From a checkpoint of a small image captioner: encoder depths [4, 4, 4, 4].
Rows from block 10 of the image encoder of a small image captioner, named by matrix and row number. Rows with one number belong to one channel. Each number is 500 + 40 x the weight over its row's rms, rounded and kept within 0 to 999. All counts start at 0. Numbers have three digits each.
After each channel's rows are labels from the 100 images, of 14848, where the channel reaches its highest value: "strongest on" is what is common among them. Only what is clearly more common there than usual is listed. The data: drawn human figures in many poses.
# convs0: first 3x3 conv (encoder.blocks.10.convs.0.weight, 144x144x3x3, each kernel summed), inputs 0-71
# convs1: second 3x3 conv (encoder.blocks.10.convs.1.weight, 144x144x3x3, transposed, each kernel summed), outputs 0-71

convs0.73:527553522426429467434477514538511545493509508536535514489525491468465476477516503484499455471483524488507521549488459562558497473482467400572468434524506442557455532560562449508472506544526483512537534525542473461335
convs1.73:485551461443518569519493540461493446461490550523518453516504415477423569540436461567518480450554497445513462465533501475475429467502518473495532465440523530495513472465463517502515537531494498481528436497494481490520
strongest on: brown trousers; squatting; sitting

convs0.66:524518549504451394594487465542452488447466491503427515495473509554535451529439472446483505457503572508464545513511485572503497507408461523572496519483453492542508481512492532516464551554460518515552498489521536398501
convs1.66:535461508630547461459413454459520460464516482510503533563469523456477528525572504452501517499467523488491514463461473523468512481518516553434547508549503442524470522409559513475472525516504470548527536515471498481532
strongest on: green top; green trousers

convs0.36:513413519521471511556455494572454507447435566456491451444486507479458470543536475487394548566516535536501501493476535490559532508490463512413527462501470413586467451441507444496475503505446564511491487496435445531553
convs1.36:478485481500521508562401541528462482545484537529552487515492454527427479610464475518474484487578531455442454410483556478475467560453489547473468531455456467567505486494438486491495536459507529513482480505591553424496
strongest on: purple trousers; bowing

convs0.93:483459503460496547532463528489496509498504530507499487509505450527456494544532464457529551580451503440470467583502482414439514555476549595537528455494456494517486443461500390478516499520459570584527437555442468488494
convs1.93:468452472486558536429431527517453577500504538428516532539463455595518463506482507491468536460457502433500419501576405505519470552439462540529514521527521460547474523477468496571554552463496523546415554560479509460520
strongest on: black trousers; black top

convs0.69:509496504495496504471422510508506550508552557472497566482502547510415479481540525470490413496568511480516495438443447452482447439517467483514536443511484500476568550498424491532482551465557435495493543467439423494509
convs1.69:489523536567516509502501532503550562478515479607503485400485454544478483423501483493567540503487491471548484480470592548420492487512506560528516507494546481429485485547491497487505476427502502538452507518497503490436
strongest on: sitting; bowing

convs0.49:503491521492499491443543470432514405538450480510476450502511465477473508553434490459483429458473477493471453530494536449518465454500517513514510528452373491522533427486547442596513522527522487482466592463505495458522
convs1.49:565568483499422491530492447466496503505494465523478414536473473545462551580510489512497531449524573537482515518509529502502531546434505513492475507508542488568459463536487511457503525452503529507548511497514455494442
strongest on: purple trousers; white trousers

convs0.54:558557535506443480499496440438566513471535518391518504555497489468489543536488529441579493512541573428457428514439472544535544541484497474528504490514411464520426559500535561505550538511527505452501498466461479463489
convs1.54:503529456462419510568451467499508514494507489391454511495513481511576490463489518546470526485533536448452406550527438556443527520515483528491467518517484490509515456504492520547471489486479437496474459457540461566513
strongest on: grey trousers; squatting

convs0.42:443519528526546438512477487529521555561516502537540482417515553474524392514478497496527551504556483456528522545503507452502485478496520572526482463566556446426454480513529416511490422505481476533439479491487516522546
convs1.42:490453508523485496455429519536488535485523522535498460532519485531531465459505469458395467514400482482475519469515521524497528522544452487543496448521382506538486520563470462487480493476526503506448475499501526467514
strongest on: black trousers; green trousers

convs0.14:508472474518524466531502504455417492544545531489528494543486457429479494537574547531494490512464506475479493397507582533473491476415505528502472525477576549538520518496504475519513503475480564526563603444530533547534
convs1.14:488455460470504411458486443537507499467453521463545426426465474481482453550584519494555487487464479521541509520433473559502533472578462519513409515501510471472509465525509486500469482507516530524545458552487447529463
strongest on: hands on hips

convs0.115:495501462587536449393499488435486502502494533493518504524501435546524505510489532478422510484534508484543552467551529511458507558510514490547490429461563431544527516540462448466427475423483509427499535496485460460454
convs1.115:503518518467520489417519518532546485519472473446561463562498544491467513546484477512535485531543475525495508506499479534452456419482490475491494548548423491495539503544449569562514485516526494569493494566562501470510
strongest on: handstand; brown top

convs0.56:412456491497465471481499428509429553533538581507524581514458430485530497468472487477445515450576492446435529478524516475497519504502466438530484448468530486494482495506485399510542541482500490515487485469527458556445
convs1.56:486489526484486537471537495552483472498431488457529511510535431491463553589508526510596563523504562501500473513464524502475499524487444508617428528489613498508504625470507471450459497520515528512513536574467559468500
strongest on: red top; waving; standing

convs0.102:482502543460483517481510451496591499532487478498473491444462504486457477499599487562584525514498494463520549529435441513439557566600532520498503490539464523527505554437563568486469509489453548525532496537509501492529
convs1.102:540497460507462508490511537473412398473498527467429509467510554491468460448499454449456457487446478498436459533490454463437508547525464432471493435466464511469478458550431565514445436488452463504475474501499474473475
strongest on: waving; splits

convs0.8:474508449478506440479528480489494441517426407541460527485502461513465499529525482462473582443517489533485436577470477533440588553557531554449469449495498539458507469523504558519516552472505559512452447546418461501534
convs1.8:477472506540566464591504501529507566570461539495471541487487511542543520431479496511490506514493495495568508487554583517484498438510523420473539484499496484457459565511556604517470474451478484468572524541531489551543
strongest on: lying

convs0.108:474485497434474511501604409491565525537482506467521533460482521497479442571518540450469546408470450451460514448464511446479549527512491519452519513496476520494431544556494461462559533496530546539515450502442423492477
convs1.108:440433452450469533516428451448526513442527491507478494463468530441530504476440455457460542464511523470433487503549485464499540561499394480439436484408534502412520513508449444476402511517527454438534499497465432503472
strongest on: squatting; hands on hips

convs0.32:535468516461492510507559537458487493527488425449497524538454571434462423514521499513553464483483570492428566501473499589535493444511514562537491449567466452503502471503454452456582488535427448458487492489521446511513
convs1.32:580494489560495448450469489493529489553469532525544518481477459513464456529533473510446449519480433522481498489515535522504466517512493488507481451451430546471486423506516514494513490486477461413536483486418497496468
strongest on: grey trousers; red top

convs0.52:464466496480444496445480497486472456498496494426469502510478464504472521475511556515569490585441559539468490482478576479483543470543479551406461444545460475494453505450461528542538481474479489522467542609536495518512
convs1.52:543472479448436530523484456386497475478499510515509485530434504517496531476510473444503506463475465513566497527478494511436515438546470496462457411476456432563507518412539460420467473531523495457526427499537493481486
strongest on: walking; red top

convs0.106:460524583495496476510544457539482543527524483526520511540490547489511496535520523501475432471460464497529487447452523537387491440545489466499505487490491494488554496448508506466463422542437450528545475505475457481523
convs1.106:494505482528528500461483473444466492511480537523569498512477526471526529485503557455453452469510507568500571498495533557530469493472479490450441524488482517416477511520556528516536454520478441413539545516476486503492
strongest on: white top; white trousers; lunging

convs0.27:432474534490544472509522527493492516405535542460581544480440460519450460505512470512481346507446501464494469479515471467479544506475497506460502554489587524467546496490510475476520523513457510557483479481481463477593
convs1.27:517480496497506539559512437545454545523498525588478526513535508589487431495510515425510483510457474465542540504465496429548496504533542523547468493539542529544526479549516551511502479445513568486448517502484522528517
strongest on: purple top; blue top; walking

convs0.80:550450489474424539512519526424537490498502511523504495565439512516565491508528504523488381554477460481476482540554395474519515521416472432467498528514619578515479427451492414488509475539457470466450413447541530488528
convs1.80:448599497491508476457522534521482524610488536461524532553488509517517503551586538518443459535492486436443503584443512537537514491480495449508542527521538530567444529436517514509485493484492496562484462520521516507465
strongest on: yellow trousers

convs0.140:535494412459449524513453409518524516455468537481470468443446473498482487492519510530480516511439521545544541507479576556420525397448481501434508453506460441463553488488583509545520577475438511517485470569486466498516
convs1.140:487509498487482526574495476515476466498501491508504566465440547536531525469422460548484468516481501487567455509566499505467467463455477503484471493531466466496527582558485530488550467456514524503499474540508465486491
strongest on: hands on hips; pink top

convs0.68:484459413525446502483462572460550495490504531504444464504479531521405480557590485468527501516552464432498446501513456493468466486459590478456613403541515554535546438453467486510504494530488553481490514496538441578452
convs1.68:517579460510489471499533536445471463487521456471467554448484428546488487494486574455543506496443493536503531556461459518473532496452549513488520502545487503460535526486486457554467580478432538516497467477460490528464
strongest on: waving; purple top; bowing

convs0.139:543456559521361412411478487505456484438484500549502483501470501538508538492529550537511552479439518522529468502418458543465441470497510491532519495500463469490462436467459501571534562531443525485513484513536433502522
convs1.139:523491532517532500500519496455563516517416460441540539489520427447523519571496506478492534463549522510497489463542485559442504459435484507516551444515428521467533447485535433498435531463467485507503457549425511532552
strongest on: green top; purple trousers; lunging

convs0.127:546554526465495500540498532443469476562533466568511516532480534479506453453470489473552523436510518448587343478441518469433524516475561569491505515527446523475511505512549426523535470518483509513516449558511492482419
convs1.127:480454506487557518548479552495518522473541530481463464497470519527583492546453490511517551548521518475519375516461492529462537523495470504467503531436488505534549524534474512502513538463437502529462531477529502571461
strongest on: grey top; grey trousers

convs0.17:513532544494528496422522486479425491554417496525452485506544461587474442514486453524505432507533552424430470451560453551485495551539498484479518555498514536434599498491505530465454469475501548477532548493530529515497
convs1.17:509478509502471432505500485436557441491444515532463460449566488557432467486473466452450493484435527504431552562405501459446531474528449480490464445506567464491524457581519517491463499396432469525429512445519543517515
strongest on: lying; grey top; bowing

convs0.104:548439493475506512411450528523443518433458468518458514509539505464458453554482502465537509589506471456545535536460590454500450466483517469440464506557423478480419524537477469435449502430544502525440504573539485457516
convs1.104:539535482436486544569561527527510504556451533499448398553590537484459490511542505545463483503549451493482450460556447485484462425527496559422553519594543510489530524450467499498479534538495487475500480530495520536559
strongest on: white top; arms out; teal top

convs0.125:525491493426544455512492469524401556402487481523538447512495414476436500504486472500476525501452502508467556445547536425486482520515511488589507442494550527545524539486467481427480492538511539527589461473491456462518
convs1.125:479517505454434581464525508562440453576457542512520534437483469519419505547476512478440458480516477465526523474546484459490461504463515560559526536530577576536572518496494494527472519520521431452536535515504519546499
strongest on: white top; white trousers

convs0.79:466496489470576478455432558558408521469427485549484536500497484609488462542554490533465505475543437455503489451536491517492490446474491514491549438500496462472529459511467499478471548556501521513555475524494457585511
convs1.79:499478478452446552457528462516494498484511546520507482479524468535519460564458492521494501495459487483476486478500437503515459426481542457429469469533435473458469470509468498571558559506435478491491483501461447443485
strongest on: sitting; blue trousers

convs0.130:517499471550484475455454463560472521404492436499381512569432483498562461509510491448587586540497489481524568502484582460474529505525509462488529427490444495475481500534515478531447483529452542538534480538488467516479
convs1.130:485548539487491557468530541434487467557450485515500477501523505474518499487559423512510503448527446509503518477559506567480440509601455481520517478550443485507499514392458489506429502539481488515456537500440471483560
strongest on: sitting

convs0.33:494559553566505481483490512466528482542519494519425513529484526531550524500619518518550491441570505471502444515543488508521513499517511605563451515507516511543494501508495512526592411468433536522499497501503475479477
convs1.33:466491457475477453407434456509445484434475487483478432509535418463541440494500481490499460471444537502435445469390508506464513466531445461458523468487477539515431495428481410438464429477517550500501447519455477467510
strongest on: green trousers; hands on hips; walking

convs0.90:420459571501408509533441502530420446506520467514514548452485479484533515493452462493463513477543501512463535515538540467500480480487498443531437428494442517461495517493514560512457521518506483492542506525511520418516
convs1.90:571497506546512523547465513571505481517462511554491557454524528453476462520542581523486480503567501509507475443554457505590474452496533458517491575506453524504508504452510455507504494534474492472436494496548511447515
strongest on: pink trousers

convs0.88:506503420491461485508537457506455530568515463523503479421517471498524466436511410514503521528499480480513558539555433495549414430503558466503467426497500501494559499523504433497484469465466468473538524497531525488474
convs1.88:437488533513452494504530508498494493507526471466441565513569515418505523520492514399482484515437452490550555453489541516542494493496495549551511525427490481500481491526439515591541488514567444526452481433510474470489
strongest on: walking; purple trousers

convs0.26:476455489478508487529552501514483505513468510593507508554490416458524471502540568515527564479501435453486467541494535525454533469530502460476525547468599571410521624515510491504535495516465581497567464457484558494514
convs1.26:496457518484469465481502417527489460533445421441444561494461513536482458434439471457501457495460461528448525528460532547521522493505493508535466535484588476461470531520484501444473514455443511459503505517490473521491
strongest on: hands on hips

convs0.124:532447540484478511440510576494482444566555479515526530512453476473546548480550541517479456511466481537438503481551529491423562502546474526432433443482410462515477542534555480481540511464461446481464546520478473473484
convs1.124:530541497582518560515504458501508475487452538483572553478530491528453536469484477532442456477549516520502532494555496563447488433495474452481543586520471554540542532517506556530534491443475518520541426550490490461423
strongest on: brown trousers; brown top

convs0.41:542499473442512441444475589469490531455453495504476518505549553542560455437481441440510464472503487435529453482462491483569510481464490481567449527404501513532498554426491489424473478468520493468504513573517562485468
convs1.41:449519486511540453410485551464526511453517488503553469506482450475456540457498510526553575542536568494555509542569459557453586549467480506527528430460503454417466467402478454491521527465505448547586490517522523493499
strongest on: arms up; orange top

convs0.11:522489605501496472526447459562497527551495455481499474471507536518523571518521523442497496414535441514516444510519476548519482480516570538528525501483474447493566492500491576518470509461488514498488555472516577530517
convs1.11:524500480420507470524539536418475468452447478468511490475518415491460484519505447484490487521501526481485454538461495493486527416425497475468503533487470467436432437424520444424439513497447488509563461446485405467461
strongest on: hands on hips

convs0.75:505459415501521491499487504491487493417463518519434451496403463578536520562482521464497532504436497492514550544455598423490476477510498513497504483498511522403479443424504530482491491490483476518497459454460453515571
convs1.75:545469383433527474472510496472451430485504484513492455446451527530554447493504551485461490475489526547501517481465456544523495476579503517482502415461403515460428538446589505503532477564520514443494518467499474470416
strongest on: sitting; green trousers

convs0.16:508502501451497443527485493491516488491429510504569513434565494445558532508457533462553474433501465493413517504408505516534457472548515464522534464514496502547502509561506545479544485436521546487475499433498460465474
convs1.16:481483464511513526449498429433464464452514442488426480452486508530534507512469522445469527460535459492455532482450499415400486422475477450504514432469473504400426522543433429477457471529519502430520457453426463509521
strongest on: waving; star jump

convs0.51:462478494437409458486583512489426491503524437457456509455483513458523481485467513506483535478482566594468507550413526474466510453419466468448488491437518511403500437578547391542494491560497498457487487498535510492550
convs1.51:503548484591495456502522502486585454517549524515473446519530556425471549534614497472474521483506461550480519496531475502558516442475510513492422488468581497477522534527541494513450564511581506525458534485592480494539
strongest on: pink top; purple top

convs0.84:521481484531497461516403561513439471522528529502471469504559511552464488495583568459460484588558493460556515533459569436454536534420487483454518567504550544466439482481526467510507496509467495567445499502570554493511
convs1.84:487450518532529562430536509526496517510508483444480531469405505441525504524550523465487407492482456448510470443540429474562488500511500533470465573459562496530517538554457567461511518514439468459500509441496491565551
strongest on: walking

convs0.74:478507516478504532440557555505465495531508534515528476521439516603478471543544592535505454534553490507463471468505495489491482491476448513451473604489559535483498459506446555540467444505448447504516502470491477524550
convs1.74:459459494450484536444506514439512534444471472441465427522503502563550522475556483559468453466510498551451418533510484466493447507496448460469433497491469401490409469492501487521467510504457498566478489523469440474483
strongest on: black top; black trousers; arms out

convs0.63:476587556524462525528401561543521488499519464543540576476538471525532417439492469555476432518493469554454474442453503467449435442466492483526552467482443505467426528498460461488467500519425508527530478466490493488469
convs1.63:490550533558504493509537515550477458444466488544460541428462488506474488512497482533418476466501513483478432452499585465453435496479504513581496555566491474406469454487494497474509476481523502460440512549515448534504
strongest on: purple top

convs0.113:440480478541506387416547449463490546510536493472520571503572492498444481533489504486563496460474516509534436455471455503447534546503495471492524525447489488446511533496513533609526469460516570524502517508547464511525
convs1.113:475528528454501486495505424435464531479507424490451413462547458507429552562514454401453514495489496533492548527518521426490530501492441463458470380420513423494470469558456531416453545475542551499462515433505499513532
strongest on: black trousers; walking

convs0.129:486522465519472450517506454483533539431528474479500509499491468507530510409561443500592480546488581438511497418489470510475497520547446477557455477470458493546463552524490511523506511479503562521560542504507546505488
convs1.129:514545508523469526451513513505495496423505486412532453487489518470517485504434497497467566450508524474442546507497463472518578522504530478500475477503460484409420506452452412510416477440524511504529456520429521520508
strongest on: arms up; waving; white top

convs0.109:484440519485471479466536568440502500524542496413543531484561430468466540510453438517520482490468510460469423540535544503459538466538453484489467495473525541523445476511477466498426470531487550477466565458541531505523
convs1.109:516452526555516512414508473483459508516503483485496538518486490479483493493561499512402560499461442450527521489508533539480511547512540548579525464560443520560494550439474473466477486551483488531464481514461469612503
strongest on: black trousers; green trousers

convs0.45:416531530521492554523509515454571590482491490473495549502532524517492501514479468381529415447488505461477475458449476484471572470478529556501491494472501490480519525465542537548515546535463565576498470508491479458519
convs1.45:505504492456530546500499469466507472369458446525470423480522493448580510482476494438539544516462513524499583467483505439466507494497466501468506421502503428443496498458517419449467426508518454453495509527470430491490
strongest on: yellow trousers; running; lunging

convs0.117:509510428506511548510514454497474514455445523512521503514473439430523463546506477540517568557498489475467515508491541442420559534509376470464506469494498412476517513509508484434485531507436555556498564479569636469528
convs1.117:503473495455573507500522497476552530529452494471484531525523550524540521482508536537484509535458538378435503498481461550422454481494407404492473543547549515512492532497510487471459448537502481475497540531437561413541
strongest on: grey trousers; handstand; standing

convs0.23:545464515454467458549444453522446489534517537482520502516453520521548461555541601456538531508548522463461528523556538466516535501530422488484522583485600610436429502499535468435483525471429488498443479507467491506531
convs1.23:442480485482506529518473562492520500536510487497545520525464466541461546470511545580485454558462477448460452532448468535491535498465489481443486515440471431571490562405528479480486430479482508519494437472516575513498
strongest on: standing

convs0.22:485440514508501494500465425460542477469471569503506526449509482552489526546525594557437443522469491478558496481489596462443468534513406562444508477483468486439511539518482496413458540518532500573478488457518525466536
convs1.22:485538434502452444480511439462501540459557489429595413541521431482468516494521482489502489504519546478460461458537499505465519533508434538452511523498429515551475508543535488500500485497493544501481547530542540599474
strongest on: bowing; white trousers

convs0.134:487530512511587569575515516485398489471519524526458473564516531527525515515645565490463508522538507551550556439515493451499419474441498507414476580490493490519462555518487522476504529490515504492506499513513556445479
convs1.134:483460446496449403464482521494452542489477452483467516489508506446468486496505505533479427490414466436526427455510492494544487445474541474501501507458544464567544434455463447458511505444486508544491500498505436477395
strongest on: walking

convs0.123:515519496457512472525513578523487506558438454488506451437416516583541454431462482454526508518499444509441466535440527494488503528539543452508516446472433527452494434467529493534505441484484556544475449606461522448521
convs1.123:517537510537603489478504497435456492590405534513516460514528534514456549442500481520477556527489523447493529489422498509511490476475456467542510421473401468495467493437543503522522438562444516540533576469489516457556
strongest on: yellow trousers; yellow top; lying

convs0.131:551486508438505495495447514512515532517570506557515577530501544472439484472527481578521531510521431572469489519473477444475512465578490532492484438523515507448474533539460498508488466520488530490555537576533444558518
convs1.131:444543546472429497537533458457509471504481475569426509510472510493503463409475468484552479462464395475583517489461517504501475482533494485452409476481462451474432510466452442531538490488551448504510434518416419521497
strongest on: red top; lying; walking

convs0.57:483472481516483504553569473493471514541488540487527515508436502394487446527541476424506565525435519520550453474442516406476496536507458434488502457458433492505548535538459541487474477494480528605490527500470423524525
convs1.57:476432467540448512479512516558499513499522497542456561474502492469491504490512483423499491502510474559500560465505554485421506472518577520545468427460468522507514408579479506450558472410530478526495585443513526543546
strongest on: black top; black trousers

convs0.43:471517505482532546492536482544424529444444463506546561563498498469553498478474505510475513483458548574467493480486501589505478496581541567543443468549467452451492589456486463513458488488491464472504486536534458502470
convs1.43:460427536508499499505507484456523450432473449483574518524537483423532500534472425471508461488504483499500500471502428436485485430497481507541454480445443453457461457457458447464438532479410477475504475490486446457540
strongest on: squatting; red trousers; lunging

convs0.128:526402523494512476482631454474517546527486417495515588473466545466517518496475535462495504451416463456521454517413488456448577614526452443530421498508510523493475571490489501513506555453514493430540466488446465518479
convs1.128:433444406465459479530543452453471514487422517513448502445462537466480468453463456487483422475433461539483553520552545501478523449512485444497503444445460514398504486575485500480460506510532543482561496583477514504485
strongest on: squatting; hands on hips; orange top

convs0.118:502564420497525455460483594466513544471500418485530440459431495523536486585490527476440429440505481482493552517550448524491453576539556391472475462462477515504471458486467508502473453482509494460568530493488527511441
convs1.118:498520534482466557517536539433475457580483537502487556494455500507480563457510509570456517555480478462522567579476491516478523514467602468572601487570480483474500434431487463506515504488503504535528445436496488509523
strongest on: lying; white top

convs0.112:537544508454460468442454572507444478427481494512378537470488564550438473527452496430510532553435446484488530483495544488460432462472513554414463499516531541512480496481490448455469503525458479527529561491539443530478
convs1.112:526469535504530497459489591509527503485477562529500414481494442533462519496495539487495508609484549526488462429521430431476441515404549584493536523455453478489552519528514476555500502497514438486495523468522503514468
strongest on: white top; arms out

convs0.20:484511552510473420423502442498490492513479514445493521552479513514476528458522491474595502485478544506516483505481524585481468531486473573494482530541451568494548474531476622548471558566436551524546531508518575493489
convs1.20:543500542426450509531542484490471476463540491462445452517429530532535482507455512509499453515493513466443518514475490441465554490510460489497513455559493445444443367415439451518443445459404550482479467504455477481513
strongest on: waving; white top

convs0.121:485487490488514523535455596499412468512478557540514542481434490532520482476574469505489485456426531497521519491540601495459517466484455425485510640508543545503447486498477513489532474466459497484473515471466509490492
convs1.121:508465509469547442476465538530479503549460476546580442484483477500482477469541508551467510500471485464481527487446529595476496476517499476568488492523530539455451487421480464390488419564488515496488517495481560448508
strongest on: standing; bowing

convs0.111:470471567512510475517496472556475530456555463514501458507499545475568510507534526519540501458522460513490549455441526520483553510518481639401511566549488433497543408468482516487514516567531538561496501490443475545533
convs1.111:472407508480493538510500412552514523584438497522517461432472447556538438493506498448483489555446468422441501501461539537524479480502469523432434493527500481446526473516497509554508500469439487450501514493477481488523
strongest on: sitting

convs0.126:473482507432491466530518578461451503485566559492539528500417487469542498528553431507455560471519533519481543491505582469517474546467455500570479446512529462546465573483533430451510453476494522572565551530487453461470
convs1.126:441460547558574390493430528542399516554514482493536547463474410430497462485473520434479550474512464546519457532516499435565528495517539514553478469463512485544392499471494484434550503514506483497435528456499463506502
strongest on: black trousers; black top

convs0.67:567481401503450513491479523463487540518489561571513534494519478569466497515547498547500523504572478500463502470485472483506439530562573452546540523481609639437488519479419479461490520446469472566509526453516468521561
convs1.67:502513511468465581488528563505489474538460529478437511396453441524488466484451543496557507477455521480488512577508472452529464471473561484521548526473508481496472502452433489556489498484438546498385481415483424464447
strongest on: waving; black top; arms out

convs0.119:454536518471452548548517499521530485472475493455484493488490483497455427501484439473502357468444548507532482442537477454511462489446483494469446430572533466492445519566520423481598555539441498450504518526508512452554
convs1.119:489578568506528486483477513521513480388542505541586496532514476448515515550470496458440446493495516510510501474470452433545477498497500474488474615515534490470516512501528531509502472501511507484549524486503543478461
strongest on: yellow trousers; yellow top

convs0.81:525468513452546490517509571497508521516533509470432508516450585518476529568540512523501502458538493551500469524478498484466482501538527482547549505491488521479477531462403534516485506408414554497572488487443421532527
convs1.81:486475517478522515428494508470436487489415503483541520459445459430464491444459513447500501456543506453527484571528529546515540502466459428521482474497452502445456439459496473458521484533488494514526480517378491552526
strongest on: lying

convs0.28:475513503511459485439487578482428492550526528488517550601470480507440489464539547517472494468551476511475437503543524488474499448559481449450500481479533544479472496470560553506510481512415501492499497460497457440488
convs1.28:514430480465533521462472468471485504518485488434458546467481494529466517551545498489493507555525548523489504603500541536452526539530462462448508479499538463477517549406482595539463536539451500489528503560487548513471
strongest on: pink trousers; lying; pink top

convs0.10:502463418548487455482483485470389506494464531481424534572515535533480477515556480542413453437520502459463494466439499494454523525465551516489604529487454548517547584478427507409486462444468525479533529462515505533487
convs1.10:494461448488481489474429508559359446486478511449536488488496427439488498476464485465423517468492460510529485497453494486535483455460504541500469512462465474463510533466438488377537513473448499481473513476521417466491
strongest on: walking

convs0.18:507495456547508484517480429478502487504482446535490513498443526484458476518484445528534498463483480491444559543386481493424510548575501473473535473480534436468588466531540505519473544440442555457563517507485544535674
convs1.18:573506498450468434490421476512506472554489497492452489477476525514439416516559470496497496462502511509458443424530533468495536563557436480489444436544485527513476601583479531513492443448576504449506451558485588467552
strongest on: green top; green trousers

convs0.142:527497450486546537518472468494480459497445497514451493533438466496447529528573437521345512484488487490530542464565483473479437507440484505473482396551447497417544524441483438456555483512517558579541528464593489516546
convs1.142:521463559519444536442557499481490534551540495503469475486575464457506479483511504490426527497509522515521550439479536443546479537538597483476513551448574406512496415521491524510526559576505482499490482513542448509475
strongest on: walking; white trousers; star jump

convs0.60:544466480503462455495471464484528508522580511479543453420424519505477420469461513479587536490486460462509531510482531526506530521551458484504468433492531471532473442472593482498505454469476462459582546512504435588480
convs1.60:551507535491513529460508500488537474551554462489549519470561509530487491513492488561515496525516447515427502480552496516505502540496414474540476495514463520516455458523467503450533464523622501481544549503399597512551
strongest on: arms up

convs0.25:509557485489421503519556526499511449500503467519497509487480547434521487534482504549522528499563539592506482520480502462513513415480523515472495539481441377446516447485459461563488554505494560509566448528548445530449
convs1.25:532394457426542503513534458470486516440457546510553533513520505533507463498541482450485552456518494505513442437523453540500521466462577510434473479526474524471491498536512475481553499536512505497509475452470442484467
strongest on: teal top; teal trousers; running

convs0.136:465461532455548536501434521465504522497522505460502532509547487513544581501595512554568552510473500443515546540463512487493533434480517443505528500554501496500426482470461491524520572533496512503496516544484440522379
convs1.136:529442470412540433532508566458503530516510514476482492507493449535442483448495469537477500449475489499597467564513470513499540437461557473539518530493475540525496489484473508474502443474419537520400465520492513548454
strongest on: teal top; blue top; brown trousers

convs0.97:467504546490492474585504429485460531489557482490553470462514501433465464586506515513529485540479516507515462452501476426515520491485533436461475446550536524544469518566543515530516454521536520509562510509555446520505
convs1.97:420553553537425514542497452487525473446521462472465572448524574497490455548430491438471434447378493500474534444375532515512445527467497497493490520532538462468507435518439516494502511491507571520478496543496491524442
strongest on: purple top; blue top; splits